From a checkpoint of a small multi-label image tagger.
Training: adamw at rate 0.0018, 11800 steps, batches of 128.
Rows from block 5 of a small multi-label image tagger, named by matrix and row number. Rows with one number within an expert belong to one neuron, the router's apart. Each number is 500 + 25 x the weight over its row's rms, rounded and kept within 0 to 999. All counts start at 0. Numbers have three digits each.
Before each expert's rows are labels from the 100 images, of 14976, where the router gives the expert most weight on average: "top examples" is what is common among them. Only what is clearly more common there than usual is listed. The data: dashed paths with two dots that lie on the same path or on different ones. In brackets: how many of the 100.
# router: router (model.blocks.5.mlp.router.weight, 8x160), inputs 80-159
# up: expert up (model.blocks.5.mlp.up, 8x160x160), inputs 80-159
# down: expert down (model.blocks.5.mlp.down, 8x160x160, transposed), outputs 80-159

# expert 4
top examples: short paths (100)
router.4:495496490554520482485501521538520508536459478533505538473503465449506527511504504467497535515491508537514489491523563456475490491472498465469488516538519475506532501531530521508518509485521486466534451507551504453509483471512538550521485491
up.0:496517528453497516514499515505537460516515493519448480498522521479556503554505552492497497533494509491520456532483493544526491500472490541538526497476429464484482518446483470506454485527495526509518479426511483512512517500455517539472510506
down.0:496519471531469540508479489456550502506490502522513495495456490480503554449488531489527464480534485487497478494482449491471465495519497512490538514524474492559442495474467523464512510511455504485477487541504527474518509483568462499505491516
up.1:479515528527494478513512477525487520553491482480500488509473500472501516464534520489475494486575493494528500517519500426474456491492459440498495478504494491470496526514508488497517437471537490474498523482511478475480508547511497529490528507
down.1:473515521518516505516481501480539504478498499532493482523489512483538537558514514461536456542480502481516501510520501502505498471524509489461488521493508509476528478518518524465455472535546517494497467483552491526490494515495495510514475488
up.2:518477492493494518533473476495501528498478491512491478488489512511490456516492480521496492464458509463490501512513475515472532509516514572522532443532492464500514530516502513520487501472483509501496493495550516498553509469482496447487479522
down.2:525434512484512534501505502539462492529501537490482494531515442484457513480459492508473539526524563459487503514506488508510491496509529505495505513489522469484525509488491502485506493519514465474500504531481487462510559502454492546546510531
up.3:499505516497493467500513512445506451532471519482524472496524539511501497493470497502537523530517481471462479488508429490510508523479562509523490529536515490479491523532477475541467518531426530475508492471541501461510487501497486492483471504
down.3:521473497503469521466509491445486458542496470485468498489513446474442511495494492498508532513498551486490497486491481523531455486496496531492499453497511494529466519460484488479534513493543516507532492505483474495520564523499498520438525517
up.4:506486506503523501538521485510484499537501459524487499446452482510499515530541534511530477517505437521529541548485497481508488511515483454488505465535518513451513506485510478498464439458538476482485496511509486508495496534500469552494525485
down.4:469519537500515490510476521526535528492445515514467496499515551517518488478470444461523481511464495505511492510500483467495537522534520507465485509509475499468536501507527464474497477497480471522495466472514446533495453507494497472495433499
up.5:496474516526498508524501484500468507524485479497492513469509504495536521475504491478516438465553464564491556516491519487509482479563521490475483513496510472481489496540529488512510507496539443527503494517509517470507502523464524523492496497
down.5:497537522493537554504472516517510542460448492477499502506532518487535510498497486492517493511477498491486512533459512451485476488524475494501509490476509488478522526527505498513487471475526472541496456445506517547500497544473501514471504477
up.6:508499537502487508491499440493541517471453491493499484490519509532503477570468494518498492468496464464474441520493469530496481519493517456480504510508455507440557508505479482536493473521486522494483513519490492521510494531485501513468493472
down.6:515447510489524537444489493511520509509472500489470488495519467470441526500478492497499470520514557488519471477507489476523528511488537503458463489468522501473521512470524533475509536542503535506458439490510502523505509517497506502536482524
up.7:492503534539493496514496464514556519507492479519512526481474534486459527481525494509499516479535469510504499520502511418484466493512466446492495523526509501475519512514499487490492416475502493478490507503556473496485515538483499533479512527
down.7:497479501520516457495499507480514520471497467520505455542527515500538509549506497442517469510466530524496531509523499512524492502515492486491465520510481521462547497496510544476458478535491493497506484486502463496456473517493486520528513475
up.8:500495500523533532538492471512468484488482482460523496497469516490549480508509487503512451492498457487514504494472511495482467533549502469494536482504524520542498510528508464524492464451487494495542521485485489481506539527518509512472520511
down.8:484542461504486549491455501457512479511466501523456501497506495492517499504546479485507437490500531489514501493502499513521520515501546486438478467497543493480486506476458490517487465541477515504504472480532552504503475514486557516494513547
up.9:496516509538508501516523494476524485506517462491498546475511524472506489538512469476502498472531482488509544519499529453499467464519492475481521492520536471479487471494497531500525457516528518484488521457518487464520475556501505566456523496
down.9:457523479521492507534500495500512531481507491525469492524514524489476511536540476477486470518498472526508543513518467509529496484522517461488507508494518496483498503489475545503489525513467512492479468486535488524497463514506521498503481494
up.10:497523513505456517525510490502475510461457498527496516539484518481501514501501513497516481492537476531517556543511494487522466490507502436502482499512491455532450505512499521484466482493516518528501507471510469516486499509519468489509524502
down.10:493520486525494563514488473505547551469481462522457455500477535528491533490495448505499475487535517533544544509503504517506505524504481481474514511483524451500498488512502533505497528501486506465459465476461504496505487513468509524459509486
up.11:518530517486526557526532508493541497500445458517514489487500518469527541534499480508495458494508458540539514523492507482499502496512510483509496487477529462485499481523503477479517446475523547485495510510504522469435499487515487524512532459
down.11:475559498507516499488518467516504534508459465493531484497511528505490522460496442473506457514503519519492502465489504487504493472521517484405520516490504502502541511509458490463473476477515482515494492511500464491464536494476470485487468558
up.12:484526536533506504514467439487474526473435498506491545460520524479534482557508490478506495502505433459479512543472484528504502497491519479454482487510519473479541487489543503499505505524508506492479497507474497511494469520440499525485487477
down.12:489481478493507514476490492499493506516476533490460511500481493519480535469454495495503487527494521469497492494475474498523509516490496552499493520450492466529473485468503505519503524502531534543457444524484482526505543463484471477513489510
up.13:489502522511501504511479504484451479496478527482465522464499535473485494486470534547533499489449512473474486493502492502490466519473540454497496486521524515501541539476499455491493506490545524499478507548486507496519502522450523489507526523
down.13:479520518512496556477452464509535546495415518517464467480459540525493497511450473510520447512507501515506464511497504501493485480505491506471503534464531449490510509498515483462504528535492533509484473474505485489470485504498515488529483506
up.14:479523516484476515529549486506463508488456468466515472513544521521529489503466526545490530491502499440526505510532521515527494523458564501489476523525527523502518503509470503479503495480487515558515513520507509499528504521487510508502503510
down.14:527479463527498547499478483491516506527457523511474497497476474468479508538491481497549495525520551459553480499481475495525504509518506542486511480490531443503506510494475496461541506505541512506489473517507490469528534497517483477494529510
up.15:509476525563526484489504461514508502484522478466496525446462466496497491469563497527461503487517488522487545476475487495484467505476485482496483506501509583487481480505511458514457497516530468452525516449514508511508499540497494502508512486
down.15:487505498482490538543522484521506504513457452549491480492496488498525494530485510474532483501477486505496519516502469523522496477530512513509531484525493492450487543476508491502513502493485527511508540484493527505481454495503512456498531505
up.16:489509530477496501481501480488534498514486494480503474499434544506535465486476485556491502491493450481471477496491497528497485485486515469464477490503500497452534521485481480505463481528489486475461511530432505487494468496493481504479537463
down.16:494464493495513531459506481481515508522471496510494478488471468472470487494496475503508459504524520500543472468487494507529486502443532540464524474503509493465484520464502479494529514549498507525435492499514495497495528506498485521498471533
up.17:508504508520506480485523479508467485527480512431501507513539496486509494494453492551475498479507511470528493516490488525490544520495497446494530503506528507496509510483521498479470468528501475464498484494469484486483475530500503510514492464
down.17:508496518504529550533495476476476467512438516498448474488479487462516507530461511479532500516495587496499489477470502496509481471479504489481498474452533424539498511457528505483537493519571529526533472499474501477534540535506510498506489508
up.18:485529492550503533485477506519516489503488498475519510503514500509517496484525495498529502499548433472534462519495543500554522511529515468478465490544506531462535467468483500480516457472517509476475492514510501469484450499455508560517519464
down.18:477510550477495494470483491489508543496490532491475487537512487512514507471537500430493477519489487532566493487493491529490517545486480472464506501530535527485484495499511510490489543544503539512462485510493524564467518479494518466472506513

# expert 0
top examples: many distractors (100)
router.0:531478520538502470453510508466466460469502506531539507500490456503491502476495488449531528469514542551500494481522465465532515500522493558493461479514487479500475527477533510525517551487472505465489496506472504457503498535490447494490474460
up.0:479532459484523522521520514486518470492495467454502503518498526545504502449513501526512519457492505528529467470488460474497471458513494508425489520499492495536527484479463471481505516495499484504472486490513510531541533497565483465477483504
down.0:470518500550529509520476519528468508473520517478506485496513517470498487486528495468545522503501524493461498513469518472486543474498526484461482509463525514516545464497501504512484490529525489527474453508470490521423435527472481529508482476
up.1:535480542542511524505477510520533508509524523456503478498514493419472498495508503460508490479508499528509500509524468497505504516502503514491468450481469521550574491527460499525499479474460493518513486529511483503475508505466496532484489469
down.1:478456521455502459500503503541491438531492496446461542488474529512474497484512513493486517563506530540489494519494476504526537550476502461487494528542465504496510482498503477474531503528498465472505524506532536491539502509445498485486495494
up.2:501498512533477480461509482529509509447494497498473512470519491471534522538531536496479483499509474508503526489497512485529452546505483502440503497523485467507507520526486499489478474448516493533502503490473521503493540500478503526509489489
down.2:484487495523526512496454543505503493500498497513478499474487532451461483444509494503463511513554508491528501512437473484517495534443515465528501509501489519546445515499506479525483482460511543496495510490534504514460465508494510508513501494
up.3:485490525470505521474519501503527447519493467493510476503516490502479496494508546497553517479439502474496473461466510516503520497499489464461511526494522507492470487492527483516493479500532516484473471498521517537490518498448537504511444467
down.3:503501467485483500479487525520502547429576484455424462521491492497505504508523512425522516522516559495516489538513514502496508481496546501503475514489530527434496466501525516524493535535522508491454487493484534484459480535489489487485485460
up.4:511507509515486517484457482535484486509536513527529504504469451501517503520467504517503471491495503477527484535510482458501493524479508507529500497520523506525546516522529501483422501563530504504523492516504461501480523517519536464464532467
down.4:507487526486491495489495479519525445520481545511509509469468543549510512483508479566478552506538476484518493461450518529543474532494477482468484498496473491567470541494492505526522469471526462495497512520500468490495503495506519506541502472
up.5:478523498500491476503530488494490514490481500489488468495488433461521482489502499507512497495490512496470546515488462476526493513491506500538513439540462483531498524501472498484419522539518536485517532492513496518494501511502514489458519484
down.5:481472522494508480476489509531542458545493522498504503470464531572465498501501495571486512524536495488510530473444512516511503524472490469476473512503493503564476544481465500527521483489474474482500494518498467485517502487480522481530486522
up.6:445499488511467514449493490504494484497460516443479523474496492480479498499525560516499538512545512509492496474461534506450455478495510496463491482486492516485497507490492430515492491494526514507448469481497547503494515478492502516523460495
down.6:499534470509510554496506509550496530517504502482473502536496522477474524471532532475507485473500502523499503530461495440493480485506512509436507474492521489487571506486471518500524473504533530521474485494504452467468498529452463514549484507
up.7:502484486510521511499507509538511462487514493555535499492487460474459520507488453530469486514498470525503524527517451518551516526514484477524452491510521531511514517517466507472441517550510530475546529505492468537487528550496526487520524483
down.7:493476533451508469492467451497528467537514562512517520463467524547518501487496494557479523528519459493538527440458509504538462523495454486490501484513477483537488549500499513508493451504495466473515503510497479505508517505515517483504481498
up.8:532494527510517537466474513535498464485518468523485559484522507445479498539511528478503470490500541468516530504467476486509530501481495505454506500490564527513492479534521518509496484475513495507514494489491472485518452470474474520514508480
down.8:529504520481486449499483524507471472488460528482526509535490467522468437495537541503469555501520503479485475503474472464530493509458505534546498476501487478472527498514466489560488480508494495487510494518539514482518493490462523482480481469
up.9:453507503466451542488541513489548468468479520472494482518507511532510511464492553509525530521498523459478464468499512500473495485533536504470521532484474486476486478489446486518512497485508546519474481461503521546550514500518543490495455520
down.9:468525485516516546506503516499493534464556473511469493527530544466484515500487514439536477503479505512477507550446492503466537471535540511460513495475496487519505461482495535497506510506525519530478487479499504494456472497444448498501483519
up.10:491488513529507516502486469517484519498460503462503533457510513474480497513482493502483516499492495518527496537457519509517493537442489497476499502498508502467477505514524509497473453515554524507494507535506541453503463521472522518498497498
down.10:542468499488485568477498491520509508536461517464486483523483447474476509481516525453474483467541560551499486493502542458490491491479500526531492498502516495431503521497485483486509477506504501489485488507536508478517558510516463513517499499
up.11:505500495510508491491498495517488516501443485505439504485524525494499504484506509485498492494480490505508486496452507514493502521480520494428526497490502521479490466506513470516483471525502533499457450513491588492495446520446469518473483496
down.11:524479485497488535502510526507512522520461496470496469545502452459446496512522523433515470474524540536509495507526508462486485477493512508513488501483546520438513478492493493478511494505469515492492495480508491487497524505515489509498487499
up.12:530498487512508511500463512519490511470474465465496510530498490476501500517538506471499524524517467515489517530466465442506534472519472538485519542477504497485481460505530524501529502504494496487515502488486498470515478499488538559474480500
down.12:492440462509545497517482501536496454526498456464510486521512500534497464499517511472476499505501461509518457524479492479485524521506528522548494517466520504518501496453509509523496523474502521439518513509513523481519505489511499497479500525
up.13:452521481487490537489483512520531468473456501478454471486525499493474504484534530493504497504458511506480466501483510523471495498524553514441470529512491492481483499486493473509498472502532540514461494489443595512485466499465490507490476515
down.13:508507452507486540498502519508499540483489484469496442541520481438471493510499513440537451462525557527494504518506506474472541481519530511505513504461536512450521468512501508492505526501489528514487488482492530483480484509493457500499476496
up.14:558493502536455511475508444516519483496465552528498517442523481471468505521471519474507517540459524492478521473475467482556515533556481493489492513498512494549499492531499499516477500531534504508492482518472531490498529545484526508471517521
down.14:502477520495510516501512477508461491521516481510492503467496458509449540483539553489474470495505522470508500459480512532496544522456527500492494486478482528503496506533492492500518461476490505444531479483484491461468497493468507497505503471
up.15:492486483477457525471528500493551497496476513457493501501471506520505483466504514540490500501525530502482425454472475521463496464494536516460477528487495509474511500506491475487500488490507531507459452468487496530522524500467490478477488498
down.15:486544495518476521494536509509492503436510493438465472522492530483481500504489543448519483507481526497460498520432483496471547492530511515496502476485541479497510476484487498520492515543552532526496459492497500480479467525443466485497460497
up.16:448529476473464498505545524507539496499475476462486496545514511480482485470534526482513521494473518490464459462487498515467521463544534518427533531491469502501503475500459472452515498516534513518475475492488510494506538501500492497478434544
down.16:488508482503515508515490527508477539495554486499465505548494529460506510484495515456510489494464512508466542540465534478429526468517521482508541500465521504466520470486483491488497526468513530554480462517501507498492423476461468510508474513
up.17:455535481456466527504532511470526466486486506481493474540522531520501476480495517504534516504500510474459459483486483496471490452515525519497531537468482466485523486455471482521495499496496543510481484469486515523520475490486501487495461519
down.17:490544495517510487534507516505482524454554462515464493531535535442477493516485521483516481486491504520472497516472484508471543492524530483494519515465502494510491481470490519496529528506521509531475489500472515480466437501432468499494477517
up.18:478492473480483524494523521478556476504488490463519509517500539482482485526468529528508557465513474500527484482495493518444464485504519506473498504501500505505497506482476490481512507456481513524484513470504512538502506473528496519500457499
down.18:475542485525542500502514512483487515428560481507437491536511544449470475550515517455501488493486531523473487535481512510488548499530509482469492491468527515481525471487508511508494504523553534557480473491470486480465433521476463492499487498

# expert 7
top examples: many distractors (100); long paths (67)
router.7:514505544538486498510504525510510517521502509476469478486497483479476505429440461520463479478510471481487514540506529508528505488478477536508480492469517515520511522526460505483522536478503473468526482547533509527455483454469506505541473469
up.0:473469494493471530481506491483523488524461513480521509510532511514484515488534537515487568482524512520536475450523504509479443444500503473517537505480530472513537540502504488536542458544517549498493507480561521485526499530528507514494482506
down.0:507470501484481518458499487485492472527546528509522487486489493519484518493492512539507536502543483489506493494524535481504477512515476543478468460496503510486489511523514477473480509491505544484522518458513513515515528513511550465525531470
up.1:496518491452497509527511511491507475517505519492531484519526502528534497494469466461431510518493445517505537510531526486509527481492518482549513503450502514516550508491505515525483496478535509447479512466557541505539509506569524534508498519
down.1:521498481500508554444493515522473546509476445522524530493491516517495501537498485497504498518521510462534506496514474461482516494507495514443511473507517554531500483501458517503503499507503477464478485499444515471500522505505539470474513469
up.2:541489518532507492514472458519491532504487505553514528485494502499559502489471450453506482490477473492518527539518463528539526517464513494516474485532495526474490509508556524477491506495505497466528545537466492515482498511502471509497529452
down.2:503497480513515515473479510532461485479508504488475543471514498458501508494484518484492483491496530546485504514442493515486575504498536541510510488476547479508448494488528504496483511535519498517505446566508550492500487463475470514510475506
up.3:485502530543441494532543496523536544488548498479478470461536516521465505498531559500521492486506543529524474470432502499512485492504480501471510499490522495491507476511530512460469507464479453479479495497529516492503468546492552505482490480
down.3:481489495537521495521522480483504533485508510486507494490453488523539486495493522511482489550513461497511453480471464486519491498545440474442484493472497499492464506473477521466551527450478517452495473528506495460513535458546550542491483507
up.4:466511474510482516456522504485483476502522413488530477469522515466521476523507450492520524468521489482493536448480506537531494498475511469533478505492474512481474527496495527487509481474499457518479512452495481510521479461542469506533453466
down.4:485531493548487451497473512450472479479510526506473471457504458522453521524566508485491510452492505520509509480539437493492502470561506535512479515508508503474523482504544536475473531487556508466504477460505468472516509559530521488508516496
up.5:526492537538538492497451452520469521517497517553525513461504491497540517496485458478505508511459442500521500529512496530554508531478500460526470476530496525501490520529549521485472492495517485474536541530486481468453503495505475528505530459
down.5:498514471500516511483490500545457482487508503486465531475508505475504506482475506486488503501482508545481492503453509539491557510497526524499510501483531497521455488484515497503471523527541488520490466558504563495504470459473474507501476513
up.6:502471533505467503498509501490511506520465483501529526494514501491496503500559519513490568492537497530523449485514513489480419483519479474518510499501528462483499505480467468525528463516504548499516525471551516495519523507525509540502489521
down.6:544461492477471531453507508499471475531538536530513476502506498503486493522525500545495527512528535479506486509542524499493456514484471518500476471500493510497525515486503457494466526520500513479514514476500499489479534511520548494518528478
up.7:535473514526506494508488466526481504513487518544537527468502498502557512510466445456516491505474468491499507541517468523552510522490501490525469455516501531483486505512546521480471504512515498482519520541468492497462494497507457503497545446
down.7:506506460508525511492489506539460490485508503479472537475509501465520514493473508488479494507489515547471486507459512543497566514493527526495515493491524493508455490484521501510489524531544482524488462559513572491496473456473477514512481505
up.8:537493498481474506508509539503524484532446511505504502445518517517522506509462465501536524506518475493509481491487515521513456492505496517492471490496497452512510523469532482510508477524534547528521490485556538468497475528529507491487542460
down.8:500490490482499496485502531524468467526529505483529514499508452492494473481476500530475532501510509531490489474542529539493556525474513550555490501522523501550467492500500498470487525510520489482511510542520566517509497474540530470500504515
up.9:542479502533484524494495497484524490519501497515547510476517484521502519495544481537471532492507472497537471482512540518522415482475507469499478488513486486497531550528540479514508459515534566498504540476519541486510496531534576504515549485
down.9:488472486465480534497502523522475455523539525502520501479509470485516490485471507533478536500490517509494485469527527528487528504490516513544513501498517492517497473485498486483464528554549517497507520508511568515520528490538525462520506512
up.10:495506518469460469534479561496499530478477520472490483516501495530485547489477477505484537523504497494505573473524532495501453523501501437487490534514532463519532479525556480507511500516485518469515475451510486504531500512518485480501494476
down.10:504522462481517509524543480508477505492531509531455499537458438496547520507550505558499521503466503492486500494532507486504472478455497509514508523488505508533512489532513496526512465487488510477460520528481479504471504520498515456466540509
up.11:533488523509518491491458468519504516485470499553519511477504497489529505500465469430507471495501476515522529533501475505547514525478501497507491462530498525484492519537533504485489511512497498463521538549451509493471505501481453517499543442
down.11:509524466513517511464477507537473486487501504497451545486507500473502511495480522488487499504486520554465498513455506538492564512488529512508505492482528475497473491483514500506495519522521497514491464554494565488504473452468470514519484512
up.12:516506480520505507496476476465496505493435504522559473502511512498524480491495447475493489502506498499537498537508466522543509508472487499503508464529465484505530510562529480497518497515488531476511531524452504518506453508442484477525539493
down.12:512519450519500484461493531546486471489518479491500550494527488468539499487502525490498494511528525548493495493445511485514543508497529540514493470490525480492459478468489528542519513512540511484527446562515542518509507435479469503525494468
up.13:454517535495508514503485487510485520512481492513496519497510517494499495513544548497477545472512469548519431516517529489475447476491505462520526520475570484476503517489484491513510470538501535512496541491536536477480519489527482530506463514
down.13:530483514513497527481499500515493513524518531515462463511512500535500511491510529536501534521521521463507499510520528475478442532509471533459487448485473494489530528529501456503487539490481530503525506472492477499477531517493519502514533491
up.14:484498484514498535464485486499525521524521458494549501551487517472517486502505533520494470491464489477536508532500534524484520567541495528472508481481496500496509474537491520523489474481494511524512519501531487544478471498535490509535514517
down.14:462573495519503493465509489487504515488470513497544483488470511490456474473475517529442478499535478483486482456510549494516517523560483535463516490498506501485486500540501530522501454518497454452512474475488463500522466503523483550481529495
up.15:502478486500510476494532516527508502493470456496525496510492487458504502481504515527508469464528517493519499526525432486507510549470483512476520490488518463455452512493510522519552522458538486527535507489500476494509463531472473528484513531
down.15:485538497481481483497524529507472476496568502499537500500523510452484469512502524548510525508555488528494479479497513511503514496520522524521527500494513504492542504481504516465494551496493493540540542522470496488482501461518472516517524496
up.16:494505525509461514490522508497509493543479499488524485491510499506479512489587537531479536481510518519535462474507516499464419499495493477514494512495532458465511516482497473532530464521508522499474563479545554506512508484515516512537504504
down.16:514481494490479523497493510486515472526531546516480494501471494527481486501506473536472538512542505473510493497539523511514470512492480525484479483521487498495513516519494517488495538498507546493517531472504515525488546527525513459499544474
up.17:509491522540488492511481446489496506505445510538501495486515506504555522491490455496505516502480430479526473512516486517512461505502489452496496505531467506529531503493518511486492458518529549480502504531506538520484501508498519510466544488
down.17:516464472495486503499499523547475460500543519493500517473492452483523510484482499525489528506494526527469476487507517545502556521479523522543503506500512494516470488487493490472457524522559496491498502535512567505535519473517506495507499509
up.18:529471474522500504493466477491455532508472511535464481464501495514477509485485459467473440480475490489506509502485476501568511493478500530538476474532501484481507496507529505484501481475519478477522507525482471493496474506444444514488542448
down.18:502497477504512466488460524515477487459526497482484510490491501451509498500497523459462442493529496540467499505453481489488557514516545540514516501485546492503490477483506502489505513501504500544511440548503535493506484457471479493514484492

# expert 3
top examples: many distractors (100); long paths (94)
router.3:527464503507505489462480497509488522506465531516509525517526491477460494491484514534467482516494463492520523536508478516517497515504522526500527515460468526532483524534457489488488528464455485510548470562522504518536524450533504498504523500
up.0:498498525510489510488499457488530484501485517514516531464463519561530490511515515508502512521514452502499513486487507506468429526541502452472528525508492489441505520504516507518507418489534503479476525470477498539531509483535521516545481461
down.0:488530508499450552524495518506510460482549496507498449524514506455511522524464492540506461470481509496484509515519487473505516492500490477451502507510507521475514472489476487489445515540494533472485535530481517508487430546476514453455526491
up.1:495460468498458490457485517483522506491463494467466495512515519543474508493497528487444490515490527481495533472475468474470475501484547495458483532479499488494506498493471509524495441480505475540455461457492510493549531473502512503516482484
down.1:508502519504491521536502481508535490516458490517540485500533480515506517499515498498541469499482452466508501532512522490524439489510492487502503498513458522499545508519502508488466459500543550473535521508463497515451491558473507483501515489
up.2:489462502509505471460525485509513489503527534478498478543481494486549505537511515495520483429472490504525500525468476457503485484495493475486532531513509484456504501498495485484537496505544456489531571476492463509459498508503532573477543538
down.2:502514479497484463510493501529552521515528483480477476514508543520470494511498505503517486478503484541520494506524490474499499511477515506513481492466498511494482502529485486513484522506473531502514494469534490530553562478516467543459481550
up.3:516539550510459472470486481500496522494497487504463497475544520490490532477527466513485525507465491547498501492489501488509449496516504482503509519470515457492499533518503451488520456478485494498492548449526478515528502496526524549485497524
down.3:504514475515491471521510542485491478473494511472528460529499507474513477487483498505501532508515486505436468526506444526439552501491488467474539515465511510459532504503496487502452575522467458473487486508483500512492490503521509527511497522
up.4:497503515495451484495498509484509481534485502472504497484480493542506501507523520531487513492500511530530525462490453524474429510523487483464517507501510499474495509487483511521512449451510480506485497477499504506539513456518513535499506518
down.4:490504523487474533536510493478526494512512491506517461504520480512507513517509498521523459461465472496520514507517522474508441479511486506520481518521456519488530501509506479484446462512537545476518505496475500523490486567482519452488506498
up.5:481519526522464519494516483480541481508491487446484521480470514559481512499511507523480508505514519503485524471496462521483425504500486479487499519501502464483507482482475492526531456477502519496498511456487512515542494481540520516505472502
down.5:487480507469453507515514493461548455515506506504506475517525474510510526493460493518508466486442464478510527520519484449509475503502488511481491505522459502487529503496472493495472466510514546480511507482471509532489495568497538457509507494
up.6:496518535499485502517489475476549476494474507492512507438462522551534477498508520535493505509530495511502518483479493499473442486530470445473535496501499474473489505493479505521511448470521524519491514463493497504519515474512538534510477516
down.6:504493497467449575527515509482496467535529497513516476535495484494531519510499525521463463509461472476487502485516442496506504499478542502470489498563482469499524468523468490464485514546494543497484508498513504550502479551458510456489504518
up.7:509505505513479466512513503495501488477500475487496469473484532515483470513523500499498457492508486514458506468483462467481442500497543483468532507489482549469470504485494467537472485512471494513460480474478488541550485518476519519486495527
down.7:491527509476472531538499475500542497519507500517543492507525491497500509513540501513515484460486493483511527494515513489512453477507491500530462481508484500509535506534511469478470473498531568499526511481473508523506481564498521465474510498
up.8:492489483492519499472523486503458538464503505494500501477483469531471523517472470502493490526480533473534507478479434545517529536499531517488496535495464491543476462496545564483487510525542487533479478481483520533516507466502475488534488482
down.8:511474468493550475463488489494493531478470464490509524534495499554495515519520489459498470501495513506517525551519495533503500515483529501548481480478497514518505531499523487440505508522514504477478512510514472539488526498499501463514527500
up.9:497527520527443484500514484498522483523490522455488504480509518525510491484507505511497499513491501494483527444480449529502435458489484470501524513495517452485488500472481485526554464439498520512474522441485482508533522488486514525514474532
down.9:517493487463445549498520531470528494549550501497503495523520476506510523479462491548514469509451488473480502495530487489509502476497532501493485475501527512471562494535475479497462505536500527469522476494511481535517484507463531488509508493
up.10:501499529498467504471512484494515461495485506480511525512498501526482526508507508528484532516483472496483520453471472513491453485490506485477529520493501462484511502476483518553544480456500498508477523448524484512541492449522534531521495504
down.10:495495497482431519510512473469565506494522498505489451495537487508496535487454490494495505503442452471488524525527476504526477530507514506464512518492473484491532523473469518506482460509490529491513512492507508545486493514470509446527530511
up.11:488516534495493507510523494496511521458477479473516489469484525540553476508521485501482527525499491488523512483497486509459472444526472482522515538478471447519511535471490538526526445486486497524503513486502474506519494463499492500493522487
down.11:504479514500516479495527466496549447497467518507508485512489464500497492498488493491491540524448529463498490494520535507459511470530468474505541520469479548506572477482475506494487532507504474552507500480522505527511515516508524499503495498
up.12:536472519499489511471457525502452541514455488471512499504498501491474477508541507439475495490548514493523452514512519484508514524458500506493467460489558509471495508541539497487517494501451504506472499480511494452464520512533491515471498483
down.12:479495485509517444486481471497492484483479512514438499457526513541510486530512479500513500529481484481487466501473550550509511502506453532425488475453441492543476499487511538514450536484529494531462486529478511512502499475497507504534483515
up.13:490492496470478483462557472482525471518468504464541474506496506517495520488521525541498557515518466492511509449483463513482445503513499490476507503494495495497512504473480505513503434464483522525450510462497505515573495487521532491529493516
down.13:506494529486479547512511487486538482516493496516518472508531493527549517492476506502531469476452468461504495509511494490524464494521482496469498489499459507487534484483485510496479474470507520483495497486487497538487497580472530471505512479
up.14:492487518495464482499491497475563474519457482467510464456485506512456458509523511500493465476551525513485533470485442470492428512489516475485504515473494504466505489495495495520501420473487517498473494445502513497505507503503503507496499500
down.14:498485527491494519551512497481546460515504499491542486497488475528501485539507503507528450465511477497507505526514506468520454472512470482535494518508463511483513525498492466487455455515521550475534513500474509498482495572501528485459501504
up.15:525469524493482464476494488489519509547479481504521474482530484522485498537539484546455497489468496517508525461520476519498440485473526497496505483490479491539535525490471536508523451474478483499505518460529520481555503488540545505471511482
down.15:499493526486469494540494487475501472529515508503526500476501476510516480524508494534513496473510482483506519502511524479533438477514452499536469507502462527500510503520506455495452455524532531481526513529484528517499509545507539466456512491
up.16:503522540490495454479503477476484489496499471481519514453498533552507497479523499519494535520510518482520506476501510475476466517492473465476476490465487451501527567493507522513565458479495462522502529442534501485518502483506508554511496519
down.16:503519501484496499502493509510531501411509537484504434520483462532493508477455524492515528527461506474496451492544495494482525469510510480488506523476501498552494518489465564474498539497473502490502508466503471492510489455516484469497473507
up.17:531452498512519500465474513511458552525469497483506500523495472500460486503530484481469496482523515500505458520510527479491498531456506519495474448499554507482499504529529487480539484476457476488482502485534478477486526490545489524497517473
down.17:487498495498533445490476477514488507473475533523444506454508508524508481514506471496511505522493467485499472506472538537525525511500447535436480462450447502534480509490514545512458547495523486538471482542477506505493492458481488497523484518
up.18:509516532476502490467523501477526479520493504429520485481505493499484479477482528538487498498520533502524485445477513513459437507492489505486501515488473484512517496487443487503541478499491537532506488445487509497524516500516520521489477511
down.18:498472524454466502528522495489532476515511484509543470513516481545514524498469481524533485487460515476482515502525511472515470491517508501497518511489442506481532484498490523472447487507497523498523502507487514554490492556513535447497522492